Weights of a small CTC image transcriber: arch efficientnet_v2.
Rows from block 3 of a small CTC image transcriber, named by matrix and row number. Rows with one number belong to one channel. Each number is 500 + 40 x the weight over its row's rms, rounded and kept within 0 to 999. All counts start at 0. Numbers have three digits each.
After each channel's rows are labels from the 100 images, of 14976, where the channel reaches its highest value: "top examples" is what is common among them; "colour at peak" is the nearest of a few named colours to the mean colour under the peak. Only what is clearly more common there than usual is listed. The data: analogue clock faces. In brackets: how many of the 100, against the usual share in percent.
# convs0: expand 5x5 conv, stride 2 (model.blocks.3.convs.0.weight, 144x24x5x5, each kernel summed), inputs 0-23
# convs1: project pointwise conv (model.blocks.3.convs.1.weight, 48x144x1x1, transposed), outputs 0-47

convs0.79:479436441549527482489505519427524529546507518518435498494493562428539547
convs1.79:534469444441547509445531544507515557589434499474515496550443536480468504535517490483514514524460533540460577429554539498522480536480474571471540
top examples: minute hand past 4 (30 vs 8.3); minutes: 20 to 24 (30 vs 8.3); hour 4 (28 vs 8.7)
colour at peak: white (43 vs 12.8)

convs0.97:536456470491555500441549444489490507524534438498442460482543588536506514
convs1.97:541484459556551469458551535499477550538475479534461410521582568470536455516521532445469467495483454428513513522545474497511541528468500436552513
top examples: minute hand past 10 (52 vs 8.4); minutes: 50 to 54 (52 vs 8.4); hour 10 (30 vs 8.5)
colour at peak: grey (62 vs 28.1)

convs0.41:492553399554479517509482538476455531506443542547545456528499521461474460
convs1.41:553478447449521490561524541453463486490499471491501459506478468463502471411529541551531510514506582502424437497464514522436476416569507491516541
top examples: minute hand past 12 (60 vs 8.1); minutes: 0 to 4 (60 vs 8.1)
colour at peak: white (52 vs 12.8)

convs0.112:494521459516448582445576542544479530446466514524440481502494550465516499
convs1.112:416494492525496527449532526568562511454509472448462483522514490460571513536417468479551545526559434457499421498492492562453524534514491514491535
top examples: minute hand past 10 (26 vs 8.4); minutes: 50 to 54 (26 vs 8.4); minute hand past 7 (25 vs 8.1); minutes: 35 to 39 (25 vs 8.1)
colour at peak: black (38 vs 12.5)

convs0.83:465491451520510553458504498504489552469505541466470426487461512503597572
convs1.83:509460457522576535490474504527478455474439471511511484415500478499423510540518504501421438530555463480450492597452477487441492478476557509536513
top examples: four ticks (56 vs 24.7); hour 8 (32 vs 8.2)
colour at peak: black (37 vs 12.5)

convs0.50:499515502464482517528480572563487458546504540524460540411507517474482415
convs1.50:504509429533536427511467446564556548475496483529533509499504462454575516442543501486414500531514515463529504485477587535495491577474537521512559
top examples: hour 12 (26 vs 8.4)
colour at peak: pink (40 vs 19)

convs0.33:454522429422516530511509535501456553548486511467508521481446469592504524
convs1.33:532460442550454521440480516472517467489578544554474478539554453491437505567491445521514455511520510470551527509536480537486518429557522538569447
top examples: dark face (65 vs 34.9); minute hand past 10 (64 vs 8.4); minutes: 50 to 54 (64 vs 8.4); minute hand past 6 (31 vs 8.4)
colour at peak: black (54 vs 12.5)

convs0.2:513417449511457525508494569515481557527460499525532504444585489460462511
convs1.2:432513474578496475524496565446518487510534517510544493480429513587505451537419567516491431510474545570506490512565516519475476496521562493466512
top examples: minute hand past 12 (27 vs 8.1); minutes: 0 to 4 (27 vs 8.1)
colour at peak: white (44 vs 12.8)

convs0.36:526499438490509484533503533535452594438436534526484498468496532437540534
convs1.36:441546557554583500450451496466504495543477450475535459449486550492484509477446545482486497543515465445520512550456425435454478577524517531478512
top examples: hour 12 (43 vs 8.4)
colour at peak: white (42 vs 12.8); black (40 vs 12.5)

convs0.73:478548478494485403533536536455503498502562541560486499471443529460454540
convs1.73:524526465488452534487538519502631480448512514450524492518513497479475452490532509511492531524457540482439491447533493489549596460526510417425493
top examples: minute hand past 12 (93 vs 8.1); minutes: 0 to 4 (93 vs 8.1)
colour at peak: grey (73 vs 28.1)

convs0.143:464442451520533534485532557510530519484520509510489493428580455429551477
convs1.143:442550533515552523530503527534525514529540439521563553503447540493521548493526500502579469411484497559520526533587491552526506560533490517433490
top examples: hour 5 (36 vs 8.3); hour 6 (27 vs 8.1)
colour at peak: white (49 vs 12.8)

convs0.11:438528416520494574446468544539539487512484440506534442466506510524530519
convs1.11:572462515433484539460508546510506516504431485471521568507484488540464538494428476516477521511505509394435503556530500533426515497496450546556550
top examples: minute hand past 10 (80 vs 8.4); minutes: 50 to 54 (80 vs 8.4)
colour at peak: white (37 vs 12.8); black (35 vs 12.5)

convs0.91:463475440509487484509492594532504527557516507466478527463444509439572545
convs1.91:466454532487564454503575501573449452551500531510527522506544500520448430561488433522482450465510555565519533477477471421492465478519506493491445
top examples: hour 5 (50 vs 8.3)
colour at peak: white (41 vs 12.8); black (35 vs 12.5)

convs0.117:520523441537483488477438532584527489535512497542432486459491544460540436
convs1.117:570512487480483451565480544506452509565461493529566606509515506514493517511473507562473478422528485425471459503563504496469512456466511520431458
top examples: minute hand past 7 (34 vs 8.1); minutes: 35 to 39 (34 vs 8.1); hour 8 (28 vs 8.2)
colour at peak: white (32 vs 12.8)

convs0.53:529560504488506529483420532469532461544451494513417522492518555532517428
convs1.53:504452518543537487639542493575483522539483508509524509471514516545420462508472459452477526504468534478501518517542513541390538505460473493515521
top examples: hour 12 (37 vs 8.4); minute hand past 12 (26 vs 8.1); minutes: 0 to 4 (26 vs 8.1)
colour at peak: white (32 vs 12.8)

convs0.109:424476452512425539489483537547442547454510509529523509448490559522512551
convs1.109:498471455513547528406464529522534534416593533481488544514482453498458505449468453470495499483508438492503469461452421535507508471464446544463461
top examples: minute hand past 10 (41 vs 8.4); minutes: 50 to 54 (41 vs 8.4); minute hand past 3 (29 vs 8.5); minutes: 15 to 19 (29 vs 8.5)
colour at peak: white (33 vs 12.8)

convs0.119:503512500401528551509513543484463590536457480420480462493517526496521500
convs1.119:515540516495458482541488541456493491494463478495468550467473501465433462453505595414457551454528516513457538532486461558522518515480412513465422
top examples: minute hand past 8 (78 vs 8.4); minutes: 40 to 44 (78 vs 8.4)
colour at peak: grey (59 vs 28.1)

convs0.8:514558454506495476529481566527422447475514527528577479473450544467506458
convs1.8:521524474538539437439526473540410522487449498497526524500443498475520467468487436457523456504426473502559459573530458559486519508508475446429461
top examples: minute hand past 4 (26 vs 8.3); minute hand past 3 (26 vs 8.5); minutes: 20 to 24 (26 vs 8.3); minutes: 15 to 19 (26 vs 8.5)
colour at peak: grey (71 vs 28.1)

convs0.51:542511445467527492472390518576537546484494493475460564485524497519517469
convs1.51:555511531522462522558540532455481464467411567504495531495508494525493552483487497560475520504522505558554450457469477519601524587433515507504537
top examples: minute hand past 7 (43 vs 8.1); minutes: 35 to 39 (43 vs 8.1)
colour at peak: white (50 vs 12.8)

convs0.126:472495459497527546511478472568450474494566489483476542513582534464420466
convs1.126:536418493479558583541484551550497516520564508541615544496500481450557555496452496535499464561511521558488477530484493471486519497483466457487473
top examples: minute hand past 8 (29 vs 8.4); minutes: 40 to 44 (29 vs 8.4)
colour at peak: white (64 vs 12.8)

convs0.76:465516426466465470508541533536514474468489598499512475472468581461539513
convs1.76:538571561528424544490454535496532513493488487507456481501556523615535516537484556460487539483500532515447465468491468495600538477500563471513499
top examples: minute hand past 12 (84 vs 8.1); minutes: 0 to 4 (84 vs 8.1)
colour at peak: grey (78 vs 28.1)

convs0.96:545505448515468489486508551573439565512460522507532491416539464456499532
convs1.96:546548524546500467448535492435500539502490459571488541555485518469523532437504504521478467533591427524514494428491512468467564547438502557541503
top examples: minute hand past 7 (48 vs 8.1); minutes: 35 to 39 (48 vs 8.1)
colour at peak: white (41 vs 12.8)

convs0.89:515593521421507561523470494515469469519518508394505490514488479511522456
convs1.89:507472525550422496432534535454470523501547488561466535505528516481479469557471481477626518511507532481427490458531470489559540554514507526464551
top examples: dark face (60 vs 34.9); minute hand past 10 (38 vs 8.4); minutes: 50 to 54 (38 vs 8.4); hour 9 (28 vs 8.3)
colour at peak: grey (65 vs 28.1)

convs0.1:521482525441537465502462511515462605541488538493493525456537437470555461
convs1.1:533488530500498562463491537488480421544542562509500486536455511443536549525496515493479419544501540527482496535488580491557575541474565516551565
top examples: four ticks (57 vs 24.7); minute hand past 8 (56 vs 8.4); minutes: 40 to 44 (56 vs 8.4)
colour at peak: white (37 vs 12.8)

convs0.59:475508420546489583515542562524434546521513464498452469485450528488482495
convs1.59:480536544527543389532481483551476476439435519589465506541540479488473542522465514438475479568498528528499478539543479498525436515509575509521477
top examples: dark face (62 vs 34.9); minute hand past 2 (28 vs 8.5); minutes: 10 to 14 (28 vs 8.5); minute hand past 4 (27 vs 8.3)
colour at peak: grey (63 vs 28.1)

convs0.86:492523437521537516526511514499405443516507462489550505450494605497516514
convs1.86:498500434598507533485514465563413526468427480558491560601509506449494516536484472527489456513486527532527502519487475512517414479469514481542491
top examples: minute hand past 4 (53 vs 8.3); minutes: 20 to 24 (53 vs 8.3); minute hand past 10 (33 vs 8.4); minutes: 50 to 54 (33 vs 8.4)
colour at peak: grey (74 vs 28.1)

convs0.58:510458492453456566587575523503443520497461524551479449509459475518511495
convs1.58:552580505499486572519498591468498452552514520558511513459496449542515474460477511524511510427474503509537518456575529575473529437532529490437498
top examples: minute hand past 8 (53 vs 8.4); minutes: 40 to 44 (53 vs 8.4); minute hand past 12 (40 vs 8.1); minutes: 0 to 4 (40 vs 8.1)
colour at peak: grey (57 vs 28.1)

convs0.111:490454389488458498494451538514550524556491506469516556470492528512567471
convs1.111:501499449548564444503552473505424550529454446529524423520480549447479434504501487491534502497499544495514462403532502527437480497430498542460505
top examples: minute hand past 7 (55 vs 8.1); minutes: 35 to 39 (55 vs 8.1); minute hand past 5 (38 vs 8.1); minutes: 25 to 29 (38 vs 8.1)
colour at peak: white (52 vs 12.8)

convs0.84:511492443469549533544518504579463490539514525548448431450511517429513480
convs1.84:521528578474492532506510486469510506526524496467528457492444460482512561443536407500450492543526533527497484567526500539514465415548529416422513
top examples: minute hand past 8 (74 vs 8.4); minutes: 40 to 44 (74 vs 8.4); minute hand past 9 (25 vs 8.6); minutes: 45 to 49 (25 vs 8.6)
colour at peak: white (31 vs 12.8)

convs0.52:472431454535463472494535556586494539498448559507495524436478548498476502
convs1.52:559468486463577418441493465493535435504569439561473545468487571524537461476482492549461482463539445446493521478448490484522457507493507499551502
top examples: minute hand past 7 (47 vs 8.1); minutes: 35 to 39 (47 vs 8.1); minute hand past 11 (25 vs 8.2); minutes: 55 to 59 (25 vs 8.2)
colour at peak: white (51 vs 12.8); black (36 vs 12.5)

convs0.60:541536414484556478446501518519494528442492542478449535488497583510520447
convs1.60:557561527474462477522515527443445510520509563541462466486533529455527493489495508504561538465569501557481491507446445566527574604512511484515456
top examples: minute hand past 7 (47 vs 8.1); minutes: 35 to 39 (47 vs 8.1)
colour at peak: white (59 vs 12.8)

convs0.47:547566531438454502485449508587497485474498526492525415552507496463494523
convs1.47:522477493506550520519485493460483547462473424491572429484597558506454467472494460488491505508504502462571472523465536483498507472589576447513448
top examples: four ticks (68 vs 24.7); minute hand past 11 (28 vs 8.2); minutes: 55 to 59 (28 vs 8.2)
colour at peak: grey (57 vs 28.1)

convs0.0:501552519536444478581434570485500549491462473437511475534493537460482478
convs1.0:537459486567535570492443590489525473561441476456520523538577468449474467523460473496526472540475507518451460534552451449514492542548529527492527
top examples: minute hand past 12 (36 vs 8.1); minutes: 0 to 4 (36 vs 8.1)
colour at peak: grey (74 vs 28.1)

convs0.57:529525437478512517522464558555555462405509519443465515512488560512471479
convs1.57:494519524503485501551531510416490454525549466496431534369493498569532441550532459456519455493537536513479487453493490507535468543503457434505477
top examples: hour 6 (44 vs 8.1); minute hand past 6 (27 vs 8.4); minutes: 30 to 34 (27 vs 8.4)
colour at peak: white (51 vs 12.8); black (41 vs 12.5)

convs0.92:431518465517552444453486476499501554505534556532479480438536534448570489
convs1.92:564474449461563485516460474494469489413460495535484527442497516566498513541542558529472434568449521481436520546557535455522444509537482488494533
top examples: four ticks (80 vs 24.7); hour 8 (25 vs 8.2)
colour at peak: white (45 vs 12.8); black (33 vs 12.5)

convs0.106:515487491424543583489484538477547549536470504484433483452546435506507522
convs1.106:503517540596472543455504543542523430540550478511553552537500453551515451514520491477469487565503546495455571477481579526558560493526525485493530
top examples: dark face (67 vs 34.9); minute hand past 12 (29 vs 8.1); hour 5 (29 vs 8.3); minutes: 0 to 4 (29 vs 8.1)
colour at peak: black (31 vs 12.5)

convs0.54:483496448470484570485479568586474554523522552464453462462468493502536474
convs1.54:432508468607532535503535485505460505412459551510491486529502532501522507545431561521540504529527512408535479455488456474538519560528541474502459
top examples: minute hand past 4 (47 vs 8.3); minutes: 20 to 24 (47 vs 8.3)
colour at peak: grey (57 vs 28.1)

convs0.68:502527373524585521481522511525503521484432463524495483513456493544499510
convs1.68:470548530462536523516468496480449563488466482479476482474440529502552478535558543525536513488431445514573618512569499519512476473494527547516562
top examples: four ticks (50 vs 24.7)
colour at peak: white (69 vs 12.8)

convs0.20:512474413511573517533486552521512523405495541511467456520497535470538461
convs1.20:452529526473516449507481503506511514511479570502499461426481429471434489450524510491458537497429461481492514538480491489432434608521550447467548
top examples: hour 6 (59 vs 8.1); hour 7 (29 vs 8.5)
colour at peak: white (52 vs 12.8)

convs0.88:452507485541538509468461567534506528480519543491506504478592461409483457
convs1.88:457523489532446551473431465580504521457525529445482504480443539476521487564570523475491526537433433525510476481511543496545500476562584450500487
top examples: minute hand past 8 (38 vs 8.4); minutes: 40 to 44 (38 vs 8.4); hour 11 (33 vs 8.2); hour 12 (29 vs 8.4)
colour at peak: white (44 vs 12.8); black (41 vs 12.5)